A small image classifier, trained from scratch: arch fnet, patch size [4, 4].
Rows from block 3 of a small image classifier, named by matrix and row number. Rows with one number belong to one neuron. Each number is 128 + 24 x the weight over its row's rms, rounded and kept within 0 to 255. All counts start at 0. Numbers have three digits each.
After each neuron's rows are labels from the 100 images, of 14848, where the neuron reaches its highest value: "responds to" is what is common among them. Only what is clearly more common there than usual is listed. The data: abstract colour fields from 500 small random pattern networks.
# fc1: MLP up (model.blocks.3.mlp.fc1.weight, 1024x256), inputs 86-171
# fc2: MLP down (model.blocks.3.mlp.fc2.weight, 256x1024, transposed), outputs 86-171

fc1.385:125119141134112100123182125121109123133145132108127149142139157113126126112153143088091123164137133130117077154087156104158108138141127129139138152129164123133140125076112139162160127087155135107104178124143147115119135144143177156138090117122140167149124090
fc2.385:131098111077124130142098143109165118123123138140115128119105131106128120136124144123154186111108103122134179153168134148114165121135139124070107113126094118102109140113147121084109144148078138138131148106097169125118092098104077115142162146147127139114150147
responds to: fine detail

fc1.543:100141150116132132175114110114157147085088138113102117116121156112136153103141144106095119141139135093116162159160131129133142118143096166139190145133134109136111126132129112121111130134149071138134106123127103114098168101124160106118167094138102141125111111
fc2.543:164150093128143150123157106155108120122115099150135104121161149146121158140125095145116182112141124151178126099087149132129114127117132122160103110125159105142100128133124123104074122145112180100132128103111120132141128144089129138158100188145114109125174112
responds to: bright

fc1.716:138091114142120137091132166096081151169155145135110109130132142153126099147141163127121134147153103092165142115128133170171114139141106139137122116106167076130117102126153142117162103127102093100155125131116127114123135148125110144137118121128097101127148124
fc2.716:151133143115158101139130136156161133153111105111122119146131132107148117105121097129104123162093133139094132148120145094082140130124141119131135117165120157146119122169129149138085151147160140135111152103158138132150112117120113137141144143134115184104093137
responds to: mostly red; smooth

fc1.33:122138138137134096172122132122105167137123177119161126084081121108130139139121123137139163154162109103094110137132138065093133160125193095136131150112153155144108166102157150131115153150190106127064194136124138110138153106123141106120101138137124092100128134
fc2.33:125170123132166137092135141118136068105136079117157147192148133156086123085139127101155118051077128145148117113127095139145132088120091145115131121131097137123161105122092095132133127094116127132138074096112128146097105134155129145107126138124119109114137118
responds to: smooth

fc1.6:100178180109111146149151160106134072116165122070132167140119072174120080090114132111184136106085153150128129125160112101102110164131123167140127130143104142158115093132145155185135155150110143118177119137124142082089189131147102134098110179134121108066089121
fc2.6:155112092131157102113105101151119175122095130164124132110119157081136150138139119153074090137177115134137145141099125139141151083122130084138095149087147119115151148106098136068104108144165143135091120137159130166177087132089134109160167109138118132149188125
responds to: fine detail

fc1.593:129134138104098097129157129152120129151173111134116142076140156107131151159128147131103111099132083085099118165121137128125175127127139137143070117135150149147150124150125170119139073129072146127143144143124122138147145137136130150133080147093132137131147120
fc2.593:146121112119128159133067105114108118054071146108132138120107082135115139133138151124153132104142135113142097131142123145139093108162116115131176117131152113115106121126140091127128172089185172096130100127151103133130115122103153135109123111154103124133126126
responds to: mostly blue

fc1.76:112121136106080159130126123161144122116117134106132149151151081075124131122175156139101075088131117153143133133143108100161149093124120104124139151125107082151110150157125142143138132134120156174180070149120116122129105140138126116129118126133129129111144179
fc2.76:142120068166129108155140115110164118159150123152141118141120118160126098114093101090156137182109129119113130122063151136114088150095121140116107105123177152120148096104106090090134112110128122131094116130113157140099102116117128087126118100114117145138157124
responds to: mostly red

fc1.300:099091149102153137091136123149172089135091102148109139127166128100162099132184134152157106163149134118161099129133115164102151129141159141108164126110153140166149142104185139129117127144113124106119120117119103092095128129124141175130107138149080104084085113
fc2.300:165155104157108117114139142115072124130123137104135131071091118185050164124112128117135128105117116112118141178155129156088103146115101147152128157141116116100121135145092165128151125084148090124125123102124126162138106120123133097140110115084144135142154099
responds to: bright; fine detail

fc1.233:165130094110123149133126155072179137154158122127084139119124119152144140130108150161116122102149103116143147131102095113095131113174121126134172130119131100132116132127115133125140151164134128137169130115099113173095127079132129097102128162138094093100122128
fc2.233:108109142178158091122121111147109143090126153151133157134158136121135130120153085133100155110131119144174088148097147139140128087116142148130084123106139135114103123139097126115121100153128107112077149154150144117125109155103119116145096089124154146155134146
responds to: mostly green

fc1.324:113067132178160158112139130137138090164143140118133090140116109071101110127129106128219096120092133149146097143163147113097102094123116096137147105124124121088067116145134173126115117131121139158160133153142112146110098133109167149151142150154165145124174129
fc2.324:147119116123080128115102132113116174096141103147171105112110134144129129113104177111069129104155124134119114142110137119123179126128118135117108101165119148135158168125113101128085116168141103085122107090112128099134138081134050115103094112116058138137080128
responds to: mostly red

fc1.327:165107061123103141112183143128111110151112129116109154134164090108180134127127157155134167102079092138149106105117129132114171129098106158139141123115169139145131127105120138144128128131119127099157122121143135148084125107114136139105139153135115127134191129
fc2.327:167149124136144153151138132128154080131096125151158130140153142142136129114110106116124110165160122138092119129106144120144085128117123139112167111142132102144114144130143156099142123109116109127137120142107126144119124191116141130135110104110123142124102109
responds to: mostly blue

fc1.351:108120121088134151098135132170130121162118135144101175109147117106122121105156112119139156128136103126114093120135156112139132116119126125123125133152097141107122140100137112158072109109117145121116133119135085098128121147151169139116149126137133154097128137
fc2.351:132128117138148139132118142165151119111141140089136115108123174153128125144118149149115141134108108129078142105070132135117130134145110152113144144128138091134096131141112103075140116144153146106153111107128141127107176146134143133147122153118157139116140119
responds to: mostly blue; dark

fc1.41:081123111132136161134136175125132162079091125125092103105144167133154122139190136126111135139156139107132173183123100133079140116146116149124120147115082123131125132139152116120079127099143130145113104112127125132109139097123115160127116147135095109119127114
fc2.41:146117131149132131129080113124106087120123098107135115119142131127163137143120123139090124140108156100190103118106172115146174152180152133144120136116170099157095144144124132117163174158153142132158121113117121098131094110092135105099133130151135119123150123
responds to: fine detail

fc1.538:116098119150107135131116147123104112078080139107140135133118140120155133163177116132126134141167117116128149138130143095154138128121128152132148120179161155113146094133131109103070146126167136123123110122116154133124142155109096131102092083149142126110119144
fc2.538:156132111159126153132158164135121120104170108132107112116144126162140167181099108141090080151133139136130160112152155197135109145086110123199128138157104137132147131090126131122131155153183135144126118101133104116133135110090114135150121145119106115147197134
responds to: bright

fc1.559:154160136146135136110121140111119143129120107124139104129085128127110129114092120120171095124131131172142108102135110197111147091156129124141100133105105056125154143112158124130139133117094119154105130174135134143161099131115142139113149153116145124065122140
fc2.559:152146134109129138124130117127173099119147115154136113133161136098158118155167124118139142137104147153133116099118151127129128175076127122149140148167096155136141116159096155105131161129157126131152177076128115120115170098163148136166130117136123105134177106
responds to: smooth

fc1.617:129156125120115154105104117114109131123135105093158151149083163142126099171118087127125113113116114166134157141124161131123091155111147161143127141166129165106128122153121127105173148094164140101090160090120155127119099120156132096119130168132206137124096113
fc2.617:125123076125113067164130121130123195148140159132126134170097129114138141110089121123161105133103125122112132090143119152119127147127173113075140110130121152119159153127134089172131131115158141134142142183089115113097149116112079152148143115099116169128129141
responds to: mostly green

fc1.668:118100128091141121123131084156065175164148082161136120116147158133119118087107164152117134120101127123132154072136177080155116124134120093152160134130165129117138083137092123112160149120131104111140105122132085168097136126133181069128128139111083104093188108
fc2.668:136143154166133104149144161092144057123111113104124137105152142141132160170101151121123132177144118143116094142126099131115095130121103107098121142116066121183132185175147068074092127109135136089142098174113161117102095158102095147118125101122141175159133142
responds to: mostly red

fc1.11:137118078108062109128139124156115109139121113111142151094129091146129106117176119114119134113151108089145132111150145139148119130140115097116127131096138110170139098071153126129189095106091155135098156109113112145124125135141105127175136141131102098161126153
fc2.11:138091149146142132104124143125119133092151131137121116135149149135140109155058153105165098169102143172126136142128097117074137127124114153153113130146122154088112155154127131114110152195131072127133131095130131115126149146121121117081125133147134116113111139
responds to: bright

fc1.60:171137106107114168127115143156120114124076141106119129156116192147103125127113115129102133132115112105128172140123126158196118145112178154149133112088142149163131131141178152122158152122126112082107138087126143096128155141109122134092140093099128112160110125
fc2.60:142132090113136088078134161113132114145135092138165164085105094126106097102133149141159117135134141132137152156138143110099112098118153151103126114133129135117157156150110141137118166138103119155137113123124106112117114105179111140115126128115127171138118140
responds to: smooth

fc1.609:157145130122087086112147134121127136135163134074164151172133117201190131086097163110178145104130135119123101117104144146131133142134154134110145098140151148117124090135116091149136107096120113119139098108107145143137115135128124174122124099119173064117099121
fc2.609:127125167164162127156121110152122105135127128166086127118137136091102116175120110172116086161129138168137173144147116107134123107104104158178100139127127128142133175123119159102126156147133139123119172122163122126130109131123145097139177143149091177121158139
responds to: fine detail

fc1.32:122118133098097146163145142146169133123116156074132104133138136127095150153178116128150132156148116114137127145124147158136162156157153106119147142098130126085120133135134088127060118141108135115166156135113142139123095126165118097103151172101142148096150128
fc2.32:109138126116118110094101139125129137146108141155117129096110111131139124101079149114110125168101160119150107139174114109090113115101108126149122106128126115179152116117123160124183125130147115115108113141159146118140142118125139121149086096125095127151096130
responds to: dark

fc1.308:129111140140135167133162135124136138092130099124065133101134184123119089133158121143152164101150127155116130151142146165127154106171136122125153153146108160138132098143100131125098129091105154171108137133101115155084166097100108144144113179146114113115115144
fc2.308:117127112139113123103117115085078120129136087091169118138130138133150130131130089109097136116103104122166126146109135121133171203170130122137126146133166127104105110140124111117185133133149138141121130106154114097128069135088068123118117123117126129130122123
responds to: bright

fc1.333:122112139086135108146136132122166126143176095133168121122113122102135138141137133137157161154120083069124148126171106120173108146138126134123103165124123083140106108132129132087115110115169121132118132119111135140122155149093110155165122119119097112122163143
fc2.333:106139136158118120152076126140122148064130108122108110192114119107114124074120144109101118088114151168111097161126108128105135147103093151111150121093143130117144149130077125177120101122138114152138137134148090128141115105153153088078134120123149080145133106
responds to: fine detail

fc1.492:148139163131136114111148157162124146179150157105162103143065134133120154101152120144133099098076192122134107128125126131147132112112104086127132167087152124125088127114125158128141124127084120134062150100143136119137122112130103107112115146135097104121096160
fc2.492:157122126101089118113172128119155171118145157114126124100127126110142129160099140118128154166132083140122147103145088141118119135134098118113122123096146133136124123157125100158128104124128110135167085150145130143079120154150140140115131101110140127117129104
responds to: mostly red

fc1.558:132087136138142114064123135115112127096154128131090121116137173146159130140170136149127110130129121150156135144140126116127138119150109123093142155163175130114131150098140114130118137141132116138083125111100089146126145141094113100137072099127101134089149097
fc2.558:090127149176143119115164132115128120150129134112139132083082131158141141121089114098116122134131126142118117126147136155142137153124149157130144132086124133127105123128118109128136094140134157133101102129133111129128142123119113146154121127149189142130096152
responds to: mostly red; bright

fc1.383:158107148097145153130145137132132140144075121155089117141126141097128135156104120128121092169159085104107112160134128171145134133148145122132133161118090104105134158069115103108142139115151095140159157134091117136126082097141143095156135129141127115084144138
fc2.383:177129174103139126168131120122139121142189180095131134159107084094158109117144116158128108119147104123117134118106118134177137070131162128103103120126091147094126155105111158098107103125149105092114136137131110179175124132143138111128153097137114157127164160
responds to: mostly green; dark

fc1.153:145142121121105163118111148141138095099137177095130102115114137102122156140151151082107153095136113093141138133135129123138131091122121108136127145133116135120130087101128161147140158107085163123090144120111118115168177095127136153136104115112133141146119149
fc2.153:149126153108156085133123094122116176128108143135138118157128112137124130103098117154144122156095164143125138118104102086120154163146128124136133139130150124142154145159117144123125122081194109137121123123160130120082142137129120129161125150147101100080157132
responds to: mostly blue; smooth

fc1.30:113107143094151151183145132128126133122160117124127183157132141151143126113125091132139131155078172135122157119079127105157181106098128120142102129101130122140121107112124121077129124125106117149135126144099121119127074120095137097138132134103148160164076125
fc2.30:166112132141110116105159137135112142126103051138136105126171198136157127171126150099135131126168115135095124111139151124092127131107099096102111140132134135100143127144149089131097138163126136157142123151107129131124119125141100121124140120114123117122172113
responds to: bright

fc1.556:165159110115083116079142122143127134118172121122136121096129145110079179102113117141121119121063136133110136145128122104176116145097132178137152186119155084128111144131103163132136109126127185083116139134160173123145115138153153136135176101175131148129148096
fc2.556:099151124116133135116107136131143140110107136189098134171099126094103087174128141124118138123132112150145102099135153110094122099166131127090102127124118148085174164122130090120123178149097097130143106099087121121119165073088109113099107146103143138077100123
responds to: mostly red

fc1.358:132085127173099110104126117160130120151127147128156100094138120177166112118142082145152124123103087164102143127160143075139134099122111136132143098087118171095108104128130129136110110138137157115108081137156099116129100105122157114136136073095143089097134178
fc2.358:176164151164136124125123113133167129136125139139080155123121137130103157115099170085097136118111156118111109164207127148141136167130143125125172154116136117166147138124122080133123123131118163140136123151106140110128171120177122116104139121132178151165180141
responds to: mostly red; fine detail

fc1.578:122153121160133122136124122117158109125132128152145106147140092078151151140126129135093097105104115117111116098131128146146094089086101135130098123128136108137165104155125122127177138142147140101104163117169136133121165140143172140132128123083164110141128065
fc2.578:115078143091137143140111139123127141122122112076108110124122147166135130128166134117184153129149135163144135145121126120111152189164164117125142136122113148131091141122124130149101122127125125140138079118111123128147111110104112133116119132156138140108128186
responds to: dark

fc1.723:149104103149148149075182119117086124121117110134125124110114160140150132113099121145160097119178119123121148115139147127131134147104131097118140108136134132105102144112128112103093090153092127139115110123147123128102125130124146178140119092118111149127142116
fc2.723:114132163131108070176040119164150150129066146141142143161134118123097081163131169135107118142119151105135087149150106136118130108181127164154158090141124121174161103126093091143149148141146103120105148129148130163166113158131097110097155146123153141098113171
responds to: mostly red; smooth; bright

fc1.750:134109101122126085084099139123129113111171128123126113112174117129140147135151101167184094133172139157158105109129116137151134100118168094124059096117150118144161101090138122128114088119123114120141117172092154167136140116111144169093099145143126163189188104
fc2.750:145116162152091157176145123113114121106134135162130139176096142129104096132100173100078160134123149121126151164165117114091170168127093165130164116134128129145120148150153093139182175124104124148141170090163101102118121106158099110182183110144131058137106167
responds to: mostly blue; smooth; mostly green

fc1.731:114124120131110110117126150165143096134136158103137163167151137121095124131130114106087162128121146168136117162107108130146135129141129148159136124128128151201135125106131168126057141123075114144140105146132164118137127128104116110117138176086105109159096126
fc2.731:133166121136176149136134119123115143111101148135147103096129104132160141104124131169116131152107096113119138113176132134133132134133137115102116133122097143088130110150120083084170121172209131121122162141102113127092117112150145114139135087136122148095158106
responds to: dark

fc1.623:147134097181137136084144142133101149120152118070150152092131112139132104128100101126108165096110153174124162131160135140127117158122149117149113109096118082104178171104125126129087106124110148141121154106094083114147121129142137151139152118139088134136129101
fc2.623:143123115123113129125162143126111133148140147177118112114156156103091117153181136140181111113133123121117129122086100114129164097131084099132174142125146111109076133134137132144174123176144110145098128114138150133114168121119107120118133167095156134136134128
responds to: bright

fc1.161:109129077132129116165135156138101102155124141162112096104108110149163120136150120101069149105163167106109161116129137138108149146136115134146143105172135125121152107169172127111138148113153139137163115133105082133114150098098146102112135107118131095113109127
fc2.161:121152124132115122112162141154134115108091159120101143119119130113095175130105096118184116126156153143159123110137124132123107097108138126127127106121153149168138133104099136121083144158101113134121119123098143143111120127146146149158124139124133136143107060
responds to: mostly blue; dark

fc1.143:135138137129149124106087136108148155110082097142095102124135126136088074114132138101158185126105116139170127133124190154169103118171108112104125138148120090111157096114120134108148134129155050135153128141165131077123128162155138156124154099136134105092134149
fc2.143:101118097120104138137158126150127098144156160135154122126137128103134167140135138147114093189123152143120145123129126127112112135100147111146130120136110137144109166109104106173143137111080181131106151054106127150154160095129116094117093149110144131152114110
responds to: bright; mostly green

fc1.288:153153135186130094091152152156119127131127090097152145123140138113112075112143113151126183095141118117130152128096152127114144144140149145142160133123145132158145140085142122135124106160136119106129137106104106138145145128128125115125146126133108124107091110
fc2.288:153100093100112142184086123139102150166092115133101118128132145124130127139099113084119096133109138126144092139150086106142116102112106153122123093128108140100107131119121112144102124141129143131104129118157150101091097089132138120128115136132130113148147135
responds to: bright

fc1.622:127076120140136128100124168095169090082124163165143091095125105164101136116128098112112160131150122109153115138124122155149157151114133117099127152126152098126168120087108131106114105132133132168125086169084143147166128136112140133130159089155102134113102103
fc2.622:114123122133137100115134094135088164173142120117122124095116144119129150151129183157115150102082130144117143105183123116112119116145142110116109119162081195130120099129124105105139136091128136088130152115172158100149123140145108133134105159117097151176156138
responds to: bright; mostly red

fc1.389:136120119118116097126101112139130137104108092137155087130115124152135174107137119108092119101157141094165140121162131178180153156135148148080167155166124121120093160123158120114132082152147192122137117133100109116119132127148117100138086098101124129160141129
fc2.389:119124155151116147117153136108125117118117155139155151178139110119172133158115128133122151151107112133118111148132129098097101115159119127192126085132099143119128094114108127141100138146133102118091108118145115121152142129074156110131109130131129119102089131
responds to: smooth; bright

fc1.227:110116151174094114120155123120108129098152116122146159123127130106117113147131100147171117117099077141138145121098126117118127119124144089165079135197140144142105136121096138138103115126077155105112124145107121134136140120134157110143098100132138128122139135
fc2.227:135132108096143144124121137114126149154091120126095113104112125116111160138155174148092111134175143144117096101122145140138112094145114137090143093114110114114147141121110127082134125132166089114114119161123129114113088128109087134116130123091107107136096127
responds to: mostly blue; smooth

fc1.151:119136133108113117160093147128102179178159144099145167130113122152158143047107111135132132090104153185098159096131111140143139131069144094137135144122096145101136125103123135160093108094071178148117099135131156112135123108145106155149122110134121155136093098
fc2.151:158113133144094159131148151108119064094092124133136107149137130144142138189133173139102070168127107121139149145133104126131164124129114133117125135082160129131069142109145127118127094145113109163138140131125151139137150117131165144146128134126103099138117141
responds to: smooth; mostly green

fc1.165:109154094142137125097121135141131131131083126087089113122128101110104109135173093142131076105133189124132118173127133163141100117107126149127129137170130140139082131132201131116146154136170148162061147134092114125131122115137152144146131104121098112155120176
fc2.165:137116158089100086126155128122129160122141100156177116072129129113178113141117167134114139100131098129106093150117153103110175099123118136117125130137118147084166178132121141134127121136073165092187104112127128137162137110109098093113118111119116192124134121
responds to: mostly red; smooth; bright

fc1.144:102107124115123175125157162083128114116174147221122143115113145155155135136109134166197138154150110132118142179128152069116119131123142137150112151135102154107145114146098158089159130123126134146170138153161079110087138125130158140147073195141111121102127132
fc2.144:137219140093135133107081130107125118116061096107138140158169090096137158124112106110152086125132141128149121160148122162100129174146078125127152147130152123165149131084155116139094134140130125092147147124133171103115074125136106132095113141142097143204129103
responds to: mostly red

fc1.325:170128097167152117157130136122125155087068102109160167120134118115156118119131114110132101183123115112156134128121136172121150129114147113131103180186101147092138168095152136109161126099143100070138116111116138140160129146161140138136121152136117124122185144
fc2.325:152102145102093127135109104123112116137161135137135113157135130156125147138140107167146152119141123129136163124118146117133094119115077104129160092099170118153140122133139125151116084146075120146134108113114134120077160155111102125124103090129125112132100112
responds to: dark; mostly green; smooth